config.yaml
arch: "convnext"
model: "image classifier"
dataset: "simulated grey scan slices of phantoms with and without marks"
train_examples: 245000
image_size: 48
crop_scale_min: 1
horizontal_flip: false
color_jitter: 0.1
cutout: 0.25
targets: ["finding"]
num_classes: 6
isotropic: true
norm: "layernorm"
hidden_act: "gelu"
mlp_ratio: 3
inner_norm: false
patch_size: [4, 4]
conv_stem: true
layers: 14
width: 512
kernel_size: 3
loss: "cross_entropy"
head_dropout: 0.2
init: "orthogonal"
residual_init: "none"
optimizer: "adamw"
learning_rate: 0.00086
beta1: 0.9
beta2: 0.95
eps: 1e-08
max_steps: 16000
batch_size: 64
epochs: 4.2
lr_schedule: "cosine"
final_lr_fraction: 0
warmup_steps: 480
weight_decay: 0.1
Rows from block 9 of a small image classifier, named by matrix and row number. Rows with one number belong to one neuron. Each number is 500 + 50 x the weight over its row's rms, rounded and kept within 0 to 999. All counts start at 0. Numbers have three digits each.
After each neuron's rows are labels from the 100 images, of 14976, where the neuron reaches its highest value: "top examples" is what is common among them. Only what is clearly more common there than usual is listed. The data: simulated grey scan slices of phantoms with and without marks. In brackets: how many of the 100.
# fc1: MLP up (model.blocks.9.mlp.fc1.weight, 1536x512), inputs 309-411
# fc2: MLP down (model.blocks.9.mlp.fc2.weight, 512x1536, transposed), outputs 309-411

fc1.129:469492471532479455438472459526544576558556355490486439498552459578662414509535541470506554568472487400493551469531543466519499433481479534518444465455517494508469546423448566505517460536481453426464572577539427487521485490490450563490444621537502468505437437513550571522537557493409517483439479487588425507480
fc2.129:522577506432466472462574437451483408442515593483584548509499570512534505485540511513470569497502550402480570524573487488505461442532581469528594493480559550471535536463491594523509501517443417494491525457522463500427527523484580566489522475508516459525473545588471457511483423553412489445471605474589497531473
top examples: chest (100)

fc1.628:565426498458463430546460491408483601492515494451476522608537446497553460517393450532489485554529380477497487500481468410450490498459549477495511414532505469490486598470489475512533427513450495506541527501573622428445502537427509531528609523552437422573470461489562540519517539464470464591520475570600440546547
fc2.628:484481551529554521528474494526516387493534584480557485494515466454421464509517580543409554594364435480421528508504536540499392471540506552529509478477487462475429507587470528561502541530431511515553618520573517481537481469432601490629467508482517460460447620538519496554437496515517555492376481547596559470438
top examples: limb (76); bright spot (61)

fc1.99:482451486525488486398544485441539416603469419568440519356503577457495563532404477496464537510528471509559490449515571535501506614503498464429519529510471538593460587502454524541566543562502515572516492498599539435526535497447458513451442477597505410482531452504545518505487472605565388475615477560503579454457
fc2.99:524532501497463494505482514527498504495439523510516510575562512556504551495480514482556473513464582510541555480474519521526473444491503423428505525497515459603509538495510486468492498525558452476432502493485493478491492460482486476520530550476552460477480474514495493504502489501456490534537539464484505482529
top examples: low contrast (96); belly (59)

fc1.486:491514524513485500601521497475487445518520469505458479543537438494552501513476452550495561503503525564434436567540498485460439525508441458537453496504501366615498552510553495491433516500521561480540532536441487513437459454602462536500516652469562549501486501502541558520449567481487499484488522527554505570563
fc2.486:504478501525549478513531565631528454548459599482517532464433566464496475543465533600375529533486493516492451491567470524551449490423506578459423544420575490487400562464478454455510465535530430465574485553451583473511513460434492468479541554454511444543515525498452510560533537475479550540437518476540511500548
top examples: crack in bone (53)

fc1.199:553442536537491458504435416438465449486506453475489463575414482387586528426443471553515471515442392454500463504481512571492544486529574498540496390501491547527476611504471441519527478533414546493525514440518613462510524473439478508478501512448387532489510411463502492496538548532576546533504480578605443520540
fc2.199:489503557546531525504458482451435356493546567452572536490538419473410470535537586527517583578414510427414498516584481497501410459552588581513458452527509448482470516578538584517505528544491500511477565489565499529551488455495571473604504507430489417496455619587546516573459472521449502506427516552609557554478
top examples: limb (83); bright spot (78); side: right half (73)

fc1.722:531472487511484494515497531520586545519523426439441619480610617445491422531428439453508429579492416481497529486519499504468460551474543561544460457542497485508423544486529593492454564512463541514481486464496515461528541481491484527566593574547510475495464419497621496485468506531540458545491418561546456569493
fc2.722:477540507566591535508489463584516471503496567508513531502466432464449480555512510533516509528418475496492554506551522528456457495515564333540487480442532494468475476520489498550541472494464465463447588521544523450532514507458456443486465600510428523490473548499455532510463504492503486485450518535529495498514
top examples: limb (79)

fc1.616:478445500492473522560439486506524586529515550487425511577500450470546484482420475587435536533499521585575448499431543400490433507491444541575496427512498481596478576500527530460501509421524473473523534534519519425423489550535413571411515492487492512501466425436595498584585521444488577556448510548590429536549
fc2.616:463550469584516463603465517486478467566512550429570551466498509498435446514483486617443516482459454478467535435502480535551412436472511561446422503414555496403364509540475573496485502535503442464566524535490494525523534470476595454544493521414441460547481589564435474516459483572434557465410473549570537492429
top examples: limb (100); none (41)

fc1.450:592453512646476548586413624438452457546562511471494478523518492436475572473467502565599567467421486464530473483447577527554578604426453447440447540502559449574530411439467430548590440456497434452424528454502508473464494508470503607443539591520443507573496483514492556484536497542445479577484568440593513480564
fc2.450:399534485529511496462477602362449492475481460460502494502539575539513472544443466480495460508494501551541423449413494488542435485450436588374499543548533452532573525546462426463526433536548548502531411511431545455495532523439571565505488446492512525560473526524571398476381574468463474541618462528542554452519
top examples: bright spot (98); chest (59)

fc1.295:454434463475385471460535468510559481526513463487467501489494527504502463461378529572528505502522489402441552494533523574455479538509458517486498433422552446501522517527499505596480544481499534530486519600504499507475445463566536466577517601659521538395506469581506515492542450539531578568466492495465538502538
fc2.295:490503512512537531528537418474526460450468510492480523522509474541523444509535524502541567529478486493503503504527529501491491544504490368499500509505550493499460460497504539503553477508521502468455523538551479465479489510517461505503485527554448489452495492524513537520547520529496485451478546512483452564537
top examples: streaks (61)

fc1.475:563448545480545477519539440471538613547465410491476505447480524587512541443381511485586564560435408496467550500507495489499448509455508530504532499497488554565509453492579492546527471475557527530454537568512474545468450493550460490523453485602494510466483489580489522525443465550462561562509565511488523528559
fc2.475:514493578481485500502548530514473494511532495476554551480514491518520461522526527506555554506517484505454467488490513533517488479481525354491491504467524493525447460503470559454532511504507432462471533490498504459467534495507484502444504534532447487466532539513466530524526484492532476481486498458507504515464
top examples: streaks (69); crack in bone (43)

fc1.677:507404487435508509481539505388513536508561439354460606561544485512481393591509430495503488562537383432515530484564489481481501481559518463465528448548506519488584503444553494502618525489473438409486562567570556535499471471466479447532537537471433535485584434447569458479534519444537532494421485551473496472519
fc2.677:479448566437498517442550539503549398469440512448502547547503571503444497427528632564408473500496533461508426466470548447545423456499474432508456508576582429464545456504469576465504505450495549413511628540547525370465550440558512519499457527497481471403448589549533451476517531419552448518514455436562493500457
top examples: bright spot (100); side: left half (87); chest (76)

fc1.352:518539529539530485513420453532485464521550451422481433574457512508529481486525464512444502395519543485552501564496495531435501521525369496490427492517481496558511552436480588472573444559436488470497545580491425471463500477552513517557394483558543495470547467546515568495584453564497532449447536520584553538498
fc2.352:535563496486420485511465497481556546551554488502537522499537507503569446537441513533537527459495479422507476455520443460580469572408538490518387516522611586521497498500475524557556513494579488477514487470478528463541475464508455579488521515555531561602516534504489397515506449542526481521444504525543492500568
top examples: crack in bone (96); chest (76)

fc1.548:465509416501534516533493513476528567554523512500517458499582463547454429521399525440475470484458466471440433566511559526480569540477506466454429529545497525590469445463481586522579540515434436485508527495508432467467449478512554514538554558486456560517573470433469468542423488480456484596448548539581493548475
fc2.548:480515532454490469490520568440519492495495524526482496521491532503481497518498485539518466523473549489587485479498511530511509495463490450453479489463484445545493544468482474438512476492508430499525505428465525462485503449530526492490451492498511519508539516495524517497493513486476528548513539474500501468539
top examples: streaks (64)

fc1.433:455450480546520557569492535429520482495511501578643525517567431456407589504580614574442589526479565454457344531465539600456514481500478521517450422532479390506505451453547550476446480519470429465484452475556552417486569516536489520463512518520463550480599503485464440497443587427566499496451547549504561495525
fc2.433:579549472558472532471476455485452524471494451624443524573472457522601569537543432417542463525535614577483543580516428453489518559484529510536510446554490506515495565510455462560456473497432504595475448452462451558442443558480504456481569486501558575607476419459492514558500580517461570420557556551503512516511
top examples: ring (100); chest (76)

fc1.478:555486388517482520517497500556502417443540424436419487560547466568571530572544513564462487572414514416505486539514492529548499407430431450492477413424501535473466591456516515468557504490500481516540576499462517468387444470511487528490565558466437508475493464392557495610536568502503504573400528536601466424578
fc2.478:518548514579496478529509567553427466485536544493594500452540443520467488474511518508504588539424478441468503513532450514537484465464565496532468415486513488468438502628560584503470586558461430480481537574527456493461525472514563519605459487392487456496468480555411489569508421547484569542448512532597544537464
top examples: limb (89)

fc1.184:449478477539442474451469468473499447464548537499600425581471495417534510435469479486525458483466577463535463514407552597473486486530566521569464436519490477585514512473530438610547429529449464488575470503578563467539554537445457521503390462448390464562496471647462514431513519503503438469542483578399467580527
fc2.184:510420521426468478517514479484510426516532459462574445502535445503482422436469571528484558439497400500573472481421565434547469455494375428431480490583527439556463444536454562476558569455541529525469511542509554464597519453543510550507514562512555415445453581570575463527484491462526433498507408501463527506477
top examples: bright spot (100); side: left half (74); limb (70)

fc1.711:474514492566466448428506518422508476532524492480456521365510472512461602535503413520423472430498583500449498480545419583445518482458490405482437538482475401586480524485476498523582481472482489466563478462521589446441483457482467445496495509528407469492568482419547471461444398580460519499487668476542496419579
fc2.711:504519479467473492509529547417576547505478511528490516562568569522599502563546530514488465522510558501490436485456431489538387528485468563469505455532578470624577554518492448457538521495457493505419519551480490543467509448469452513461502450501548555527524517492497452522402537529458500535490585506575494477514
top examples: ring (100); side: left half (73)

fc1.400:460444455475504497483559510466549527599474406567469504496512497470497511437405493534486482545507463428460522556559504550472501476529544448468489458443513543497486450574547457522445507545557544530532526558435481614406482502568527442533513479633553498419513520525459505554528499577474484543471493545544513526498
fc2.400:531506533489530495520514487527479487489519518483495562480462499520520510547530530497552533514508489469481493461502533494511460466490515375480497520457549530508500517519508530484502493518502481495488528500547466485534501496531438494506484511490468463444528552492479533529523483525519474448505538453508477494528
top examples: chest (99)

fc1.57:435448506512492514430543486506457532589524482564488500516454540515514531513418531464517526512548394454390492551530537442547472566516530550417445520518495603553618469507568514549506558501561578473524477584470475553497542491501418464502490518560540509452531517561566474513547533487450541493519447505509518539495
fc2.57:523453557480489484459516516440520470489512541489488534500492488485505451495494508495521509508518538507515441455467502460506469512527475406440500482466531494512500526516522535435485498459514433484504539465536466490489531458500504464464511512539432562493491541507497465524543526510505502502466510493514509461529
top examples: streaks (73); chest (64)

fc1.224:360464540465427465423459454499441469517488405514541495588486511493496524369446490518491505517413559553535506488547491542512506426507575443549522403487517456520520512562498444579497399578385522513584508462511645469529483463441477556510426484535424390587415422561381501577542551533517472449570482496472483586486
fc2.224:537457605472416536560550431484407478395493508509503558505620533505462524475531510437563490466540485531477528541528549508435567448539478441508516495567434448447542537522421548506498549449500496536491455423550495514490529551575598522579530578449542425503453499518529557466544485435577523435504466431504489534441
top examples: bright spot (98); side: right half (69)

fc1.688:550496550599528590555488557532522531452513533501483465614478506462487537514538459524492520576538469511570508441419568551552518547455454514605541451498457529507482534396491556461525478518534487535471558474497557404364438489495500555449530528484464422504425337426517454515536552469545562559496449551543477463610
fc2.688:500558504581536404609514597658516538530494524512581550491524465446462464530465500561468562494453463501522531490509491533520502527418523468479489447454560508392444519519512501506468494540498454471593495558526519455456585464407522434556468556410456481589517549515431476453442434464497565533415483496550510481438
top examples: limb (100)

fc1.278:471549476572441593529469458531492488518523461402433487425507555462527587475510466544534485445485461534488570476518517520526487549473389484451474473453527526575476558383391581485471578522484501475443495501451387535542545526485495498572514446482522592478444569407524485543518498582518579491490497492487539458520
fc2.278:489477422451431459548462530434601535522505450591423491473517504464525490583432462512485448429557477554607563463499421435566488629441450525466422529529531473503510505446450425453516458453525549518569421513441540591553472552567419522465453503557509571566583466479494530482469573441510457479489451473421455454559
top examples: crack in bone (100)

fc1.220:483546388517491529513433545517504473493551423458490458632485422531566454504528523527503504592450484414449437453527499471608503490496499511516567429426509563505501523416448549494533511466540533549433654473493495443468521466513494466503563515519487542524488453406515500539554552503491640459395567520582413465583
fc2.220:487598494563507477507552511509405515485515506469634529474500539490445474545502538530462588497417395453490574512552487470503515482519562556511472467467504566447451512547510544526493557547428404514543481507523522484430541463449525470575464539459501516490531514516405467512541356532491530459454484538487542531435
top examples: limb (84); none (46)

fc1.248:485461464502541448448476486448487521528516556472473562481464548443530485434489482474535486498450431481422486581422564592555482532450554512493433471477476587625415546531518551537564464556498483520522468501568551385610479496498509504506442503556468408527499456552497512500487461498575429398531449588500579484475
fc2.248:537540507490494488469486497461550448509485507457529501520520452573439529500490513472536438520460446441548539464421499493513485507524468448450467560543522496616476522536521489480473514437524458472458529480494468496535495503492496519477484533506497446476496530568563490549501475601481542531547482553522509449565
top examples: bright spot (99); limb (72)

fc1.695:510548494554549576598545545542568505473632515538549499458448488467405491432598544538557443515540496504426495517525494377561573509481519471410469501491476520496577424500469448516561575462480535426536469507493467429401406527479472464525598497531509526507467559525458438470486445394448514533510535529463529460514
fc2.695:515472578419475562433491474472496399469542533432565477534505449426428497413502541518482516488473533513501451469532550465530421483479488492521445541571547409489493467486465573513540494392509603461476595530562454442537476469517528582500492526499564450468419567552529427466479453452552419492553421442576529495471
top examples: bright spot (100); chest (78); side: right half (76)